From a checkpoint of a small image captioner.
Training: 6600 steps, batches of 192.
Data: trained on drawn branching plants, 145000 training examples, 8.7 epochs.
Rows from block 4 of the image encoder of a small image captioner, named by matrix and row number. Rows with one number belong to one channel. Each number is 500 + 50 x the weight over its row's rms, rounded and kept within 0 to 999. All counts start at 0. Numbers have three digits each. After the name is the row's rms in percent of the matrix's.
Before each channel's rows are labels from the 100 images, of 14976, where the channel reaches its highest value: "responds to" is what is common among them. Only what is clearly more common there than usual is listed. The data: drawn branching plants.
# convs1: grouped (16 groups) 3x3 conv (encoder.blocks.4.convs.1.weight, 144x9x3x3), inputs within the group 0-8, a 3x3 kernel for each
# convs2: expand pointwise conv (encoder.blocks.4.convs.2.weight, 288x144x1x1, transposed), outputs 0-95

responds to: two-way forks; leaning right
convs1.32 109:437504533456480513554478521432558434456452564596446461390486522458596456556522513489519497539489505505534483423476578425501492519493460474521461492488546522468506525496450488432529443446652420599487359560587499462529519490485491547491456465554
convs2.32 102:424500543454545507493462503423570624439407531576476491477431535412532447491393482545397557516540525601483506534498446558549461501520606484486564529526489475451459526533507573550585462593537398543509487526497437457539508426472493453499573380498479486523510499514590458489499523507409523500

responds to: two-way forks; wide
convs1.57 101:433461460519446491548512459441474470521609469408446534429458519519463377457604522521498525533459514508449527614480475508567562486379541441545536471517474483526496500536472520438565482514488437482500433532550474515530382468507520472449405484602
convs2.57 095:489537462541473446543475507364700555438517498503472523449491492478535494489441487382533522526474527515499557477542483572476438486505534468482479516553524571534512475521501505449450463538456446515499546493495470508508522508418491542557434493535474404496486503526512528456583556577529509515

responds to: red berries; narrow
convs1.141 119:400520580618611382571547476477513522487440489546531491545526492455438454511478486469448509519535473465503518436460543481493501466560525506524524526517497504520518549500394555513611414561552503449443486520496447450569372536520497567582430507513
convs2.141 100:487558521405542291578570481580529511475562615468445463461555431465462536517564448454530561477507499515503476535477456462518544541511546494503387465519512504530474452445500484529445545535475469538508507489495498478503483522485487577489491415484547660504539493422438540460507587524515387504

responds to: autumn leaves
convs1.24 085:591434512553522491498467464544414467516550482541455459410493554424481437422513464421484606438465491452499440514556563375437565471486491454498506527500485542487520539530516453502474451537429430467501379495509427537383483539531497456471585496541
convs2.24 093:481390476457532446474536482600548514451485407493562497450464538582552491525600441515387528596525513513416467446547542512501542444444473544520487501507535517536507463435503451537477525522509506551498463453497419496480446494454514512464503501490456526443490422435404557538490530380455486502

responds to: wide; autumn leaves
convs1.50 094:542619462502466524456426584469509580475534590563553461502473477542517424459524567531573625417550537617465416478468471479475457483506540514467538511441514499468500437498400500492443466509519413486401532470405494525506525441460503465534516503461
convs2.50 096:546544519531469535475497507525554483449480430561451502557494515511446416510629495484521552473449493509556441491484522421498566503509443434488504400438542470513456492355497532531306590482547425502584539487506439533519431535488503522476602448514472498524523494495508565572517417408499513498

responds to: wide; autumn leaves
convs1.35 097:508505501455495481503499478542510519464472474514561514529505555508396427525561568488442492579558556429433477467524414493377482518602563504431528499542503492491483483481511445527491533510548608558431377412424476463353547442509519509487486479469
convs2.35 090:420463439511482448508523480434475589537529507491480448478376475501450503507591485471540511579470484504534510542500466576441556457478506529522609517456627557433454409495488519478553490476504502500439540485528585498483465503542488445668520510512572422597483523501424418550561526530460572507

responds to: red berries; narrow
convs1.126 072:433540467479592454500544478507480481462376517547484536499469528492432533536528485570459521475375554526505500545449513488433655610482555425567482474513508484407564463498474493507505473496525493523521589544462469477477491421567491415537481584426
convs2.126 080:468489587484517506465444509628503482461491437417463464491592549451503515509527474498515542472430507465515578449463477474513616519516521543536481477543455543502392442514497530579539541571525525561538498467491616515472611552491499519516503538469474432451454511526551492571492516525512408494

responds to: red berries; narrow
convs1.107 097:525515381504507420520438543483502550449518539509496504468472498469540507509518497521466508500496485551522505635471508518470362460488449590549416559474382521361432584513437506431352445459506495469487493496564540497459505502482522465487503492484
convs2.107 093:522558464444407479562588487571558517428589546487461460489494575610532508548506503529562430487610541490418506548480519476486531485536611476493596560602570548527525387607491405528477469535575616449419522429502474512449442475505488433502484466485445535548405515510519512463479485451531456509

responds to: red berries
convs1.75 129:536546507516458495567480453458460485470520564456555543394427523469542556522552494424606454416459449503462477573504408480548541493473430469454508456508574483517547541611476590474479538440459456457458476503601502487524459633493501463434508470433
convs2.75 122:515557533422586463471406492431474439546553478461484481510436458472625508504524467501619543494447518585464517595499559538453553519573490513506523588500513516369500432542489442546492444504516490512429516483494540504546548465528503462598459545495554574466523595568447534448468433458497537490

responds to: wide
convs1.62 116:493456500469498439574528586463469434531420549502433506474412502427511551578545503507511501470481495459467481527481361607456545387409522429519501504483556515457489471520518415492482539550471451465432505485596556415508486441443568469556505459568
convs2.62 104:433518495497490420490448516454427505565552684505481493467466554429480496500552499474520556462539486543601543389512566473446475508477609491518369455468539530529526441517507473479455476528586444487445524495492577480552490481527514440505452451480498422480512476473529561519497443520569389511

responds to: red berries; two-way forks; drooping
convs1.105 092:433462641473481363442516461474505464514486491538433490482502485511511455530526539483516517520490522454516537539574487349461483418517484401552553404432514481480342435486569510480537552423432543509478521492469517505503511456516519493540506438470
convs2.105 092:488527527529383522471477506571519527495417460487506474578439503395479446547504512407398457552652519461551436470478525563530450486362392498530493527497467411574479527410481527403465517515540512474501518488490442553407424463490489518584566537496467504432484492526560525539470482443508518517

responds to: pink blossoms
convs1.95 072:433439571517498374451464406555623513487442454469523456473381589488461404509602499518471492480484506508537488455473483474473464448537460493492475526460450548456471439423564495484433507557451446453513530562504422498521548604537517521512565486553
convs2.95 100:454487502613586528540508503484503557497540525462484517599468513493563440513409572500492470571489480486529487592474480534383478505519576488457544576495577513550502457570501478573507546515546497535643542542495516534482498542516494491453429486500568406551573496438420465471526437554528409493

responds to: two-way forks; wide
convs1.120 095:639495501481407459590499506590582576458379576651523519495480467443488480477520463528460505539511451463486480507511513473493443471429544431494565530541471440509491496528494461489542510503485371515496582483488429478562508394517472516538477488520
convs2.120 103:468480538494428449466496513530523462534541606522513523492620507484534483532514504581488489510580486498439515575488469441537432452483422448497577515445429603547553450425507456574502537482463556547503479507485484502467540647466514482527499478509496447478475504511387449462460446553468473497

responds to: red berries; narrow
convs1.130 098:527641556471551414404551424497468526478515520508514522425488460477517447476543504508461478422498532540486487530569504665518477386531522475389432619451446502559509512464528551498506465530497580572514449489490523441473475449510463533524484514513
convs2.130 093:541446558422443546497572535499509515545497565499469486523473417509588354512407497414331485559494526529444409561505448492493537478500493493503477470544431593514478527400504565607526463591482584514503485454514478529536544445468508578528468514458438478472508477470396497621523588474466587494

responds to: two-way forks; red berries; drooping
convs1.80 108:518552565469476489466476507552490461580502435513528512547471431521558419560554490484570487460492390471531449440499617459466551481508504571451477576533464520499496451539564455481560460433482533441400604500433563521527480550582469540428420438432
convs2.80 111:540418473466558586473515496469494568470497591518500488484560538506470538506504516395573462559503514502455528566522478448449495484405521557446427420467489489587590555550510421512576486531464572473458477529519495514455412478530512497622380503513536571436529447531508568511502385488496412496

responds to: narrow; red berries; pink blossoms
convs1.38 073:521419474468525592494455476570498538515445509517451407404516496498493407507517531597452505535485563473442527467504426480487448509517470526486536532457515550504500451467445466522537516568504462520471454496497482445525337434366528572464484634556
convs2.38 095:484455500463522544553478520545514507487499536527464440417583630447519477505571513427520459407501520509513499544526483541430526520475510493528554523533456506439524522537505529525490548404585486465498513439459464460412466573535509567467481490535549492476466537348437470555552437464559588497

responds to: red berries; two-way forks
convs1.16 110:430587424457450546501402654452488491453510524505526465531455448535575522455636456498471481485479537503467517476500515497517529452558478482466508485469495513512550496482528519547435491587473513485516520425456516440554458573431501432455551392637
convs2.16 109:514503477498460543492461500532543480474516523530494460574512562567563556486428447532485489466541499488428498371480450516519449497458547580456573455520547562457462553529499510570580481516482540442523525441497604458509504459600492484437502501493505439486564423533554501484551426516501502499

responds to: white flowers; narrow
convs1.111 091:507496520477530498487471499488503478495486518505479529503494512527455493557454505407392375450423575656622627535509494457481529519470491498433415580453505486565546465467425440470571528649541493496514463526494506469516504520504536494460466519516
convs2.111 108:538451582488500619493522499475558452439380476459530521515428458482507436478445559525476544480447472491538563490526494518402487537493526525521476498514562420458459445550508534513513495531493513529460721569513470508467505466578482487488519435502288553532531475495524504561406572571532447498

responds to: autumn leaves
convs1.73 117:461502453463473524532434534534512477542504420502528492517441471538526409484505473426416463497430493643479461510507531395530514458568497530466444525531457507518436570564544430488557404499542494473451528533395549535479546473515453511536539327484
convs2.73 105:504489493481541503436438519451510522558462416494389506495618480512541418514475518470440517413578500539532429392515488426470480492426566443506503517389470439425495570399498537517539439483410418506496471570513512420538465552477489531502463548458443497480407452587477439525494499583433466499

responds to: wide
convs1.26 098:508476544512523452450461429484524520485463498507507441520418607459523532450523427549394608462496509406443508522391556426592471482373546471499506513471542519523518511462512527551472407476511515399611429523525499441469463477462544479541528497536
convs2.26 096:526534498652558485415451510607477516487473365445498525530384478566489532492460482605454468604461416492583534421513510504446444549497482573512574486503409509465563481437509547590425457478445523490599518540512503506442428471549485514453506416498548412456510454546537567505557544551510462505

responds to: bare; narrow
convs1.7 130:501425500501440532479504516387563474435499587561519413503468497468499470479505548462473580513511501531522533542505475448489536516482517460501711679466475571499500486470502449499515537462512560528488438528481494508481580485548452565441573515509
convs2.7 105:464458372551531486526520505496573517449465430545446446549456521508452527498521574531637425408403509544608543450531485518505499555540563520515435492520557456517511494576507460439534469497543519489474480466510426530551517438524511509430469515522527532505542504510514472465432548408446500491

responds to: red berries; narrow
convs1.90 108:515539491625393553496359435514467516468505468476527530603531507544447514518494437490494520492514495528528459511493521548534514557476511530661466608462548572448407512519543602443566502543358509508533455500503502498488493468482481507486504505500
convs2.90 107:492574491462470470530580508539465536401468535496504478575477420506528505531517589499561529450525490487475534481467474531477632499480465424486502489633484579547498502491498470645525434535451409476521490532500481533483511466489490448507597483519406452440562515532397493575514421410543471498

responds to: autumn leaves
convs1.1 097:530435481496512473416534415415444394503538490662531647486478498473539529480517494529508475540459483478451401474518509506525501503505446550538443584475476641494532510494508500497507496483488462513537433487499480471516425546532461518580580517609
convs2.1 094:555558412400556485469581503587484536538521393548494484464463534499536456494386614547468478574492523483546487517537503526437370387493458554503450604500408449463512474514502486466514477574515453547465457432493571466457436523513496582528564533504451580515454488418469485520517523537478600509

responds to: autumn leaves
convs1.64 069:466486486472474513449418548439526515544585506538508520479599548559614447528617522448508522513605458581509551435489518526467534483484457526436526426442518492469578559412514419567487515525513478433529427515516438488506502497460551456426544507624
convs2.64 099:560389549545521461528461523546495563372494527426560491599440522472545590515483437540470445533418511534468550620439554519488452472469477417479441411440549625498496424550499465452415464467507408479562515447470603467448524488562517447478453474477480499570541414524538590505522534482530495520

responds to: two-way forks; wide
convs1.55 112:476458518540475519510500478559590510536442607474433475463412560597517537503504490520521492506477483519520502571595468521416632495477429483401530525552473489542493532368551450561472525548467516456505524413631510506465556548440518514521506450524
convs2.55 096:526529544525474453534543496342484531479436479496473456501494478516548529529583519601547483490539468562516479527509468424572472507462443448504624555542543572559650566519504442499315442518534488513481523514487484550540578540550502496510532549477423449539478550512464547491475485486536568497

responds to: wide
convs1.70 100:542499496407519550549453478452496551569455524469558456487536557627504406385537395565542531566467528390506548493529463458478509499504499417455532412488518570479415519478497430465509477528510496511476411502457583454570477553533549501428458518486
convs2.70 089:541560473545536457461654494464448486473448422528601522480474357493538509423482410581590512511531504430466420467468468492435454500488550577477485427694445447540459537355506596508485349442584534457613450562512418473552534566480502513424520517492524509446554588529453515573517527541491498503

responds to: red berries
convs1.15 094:574405478457490632491456523587455428416461491503502505496404690458478399606434473516502498510525478457506521500528491513501531566498527548478464407505452495507502402530503478523480500509502513504509498485568475541484446446480498456603524459472
convs2.15 100:495534469507619478461522503516473516511434382493523535403504519504528541508516533451516555454550503482518438605471472535547557508484489513535533440558458563650478529550506552499500677403478474549544502436502714564450557493488475475511518500524486480514448390536549549478467525505438468491

responds to: spreading
convs1.124 107:510425510452494542558501468467412509315558517626538452544552527457441488437464529475463554517527442472466475528493465485487470491537483420493556540511500533506328503447538459513488509477553399487417581487441532495459475501511463546534513478493
convs2.124 104:545446437543560489551571505571437481449486591427509539458522333476380468515585516613523540570481431461460505475558482490576520488587514491494432357682509532517618479490509450574432494470539619449552461481507458452492441576541493449574514481477566420450460556530522494454501553556509559492

responds to: white flowers
convs1.116 108:483511475526503482456569528484521482460511486489524504485489468496531493454555558440492544684459367568450468508508479441484502500502514461437652511432545626404412452441582561508426565454451496498512502515483520498452499483554492475482510516492
convs2.116 105:492537540536439503483562502517524444447561463521444472575459596522499463514501504418426490449533483478524493472506556473371464527450505469509448395456428561446500520509506473570487442508476592507539591499484414520594501542577508458473397457499505692515463447453571461484478434387492532500

responds to: autumn leaves; leaning right; drooping
convs1.6 097:529492437536552498450561536358503657457525545523402425540486499526531493438524553553510448569486500489512527496527497527478523525500488601390456597456395557455445483498467488528505516481511450503515475459473463507516395530531408507532490420476
convs2.6 096:511482541395502520498547514545525473489592400530504539513490537443613446442544497432508543438460481510544503612489473508455605539488441459488504477517459502498511472583518550594475550592547365500421537445506518503501438454526492476549476459514474427555526498524527469561453374539471541505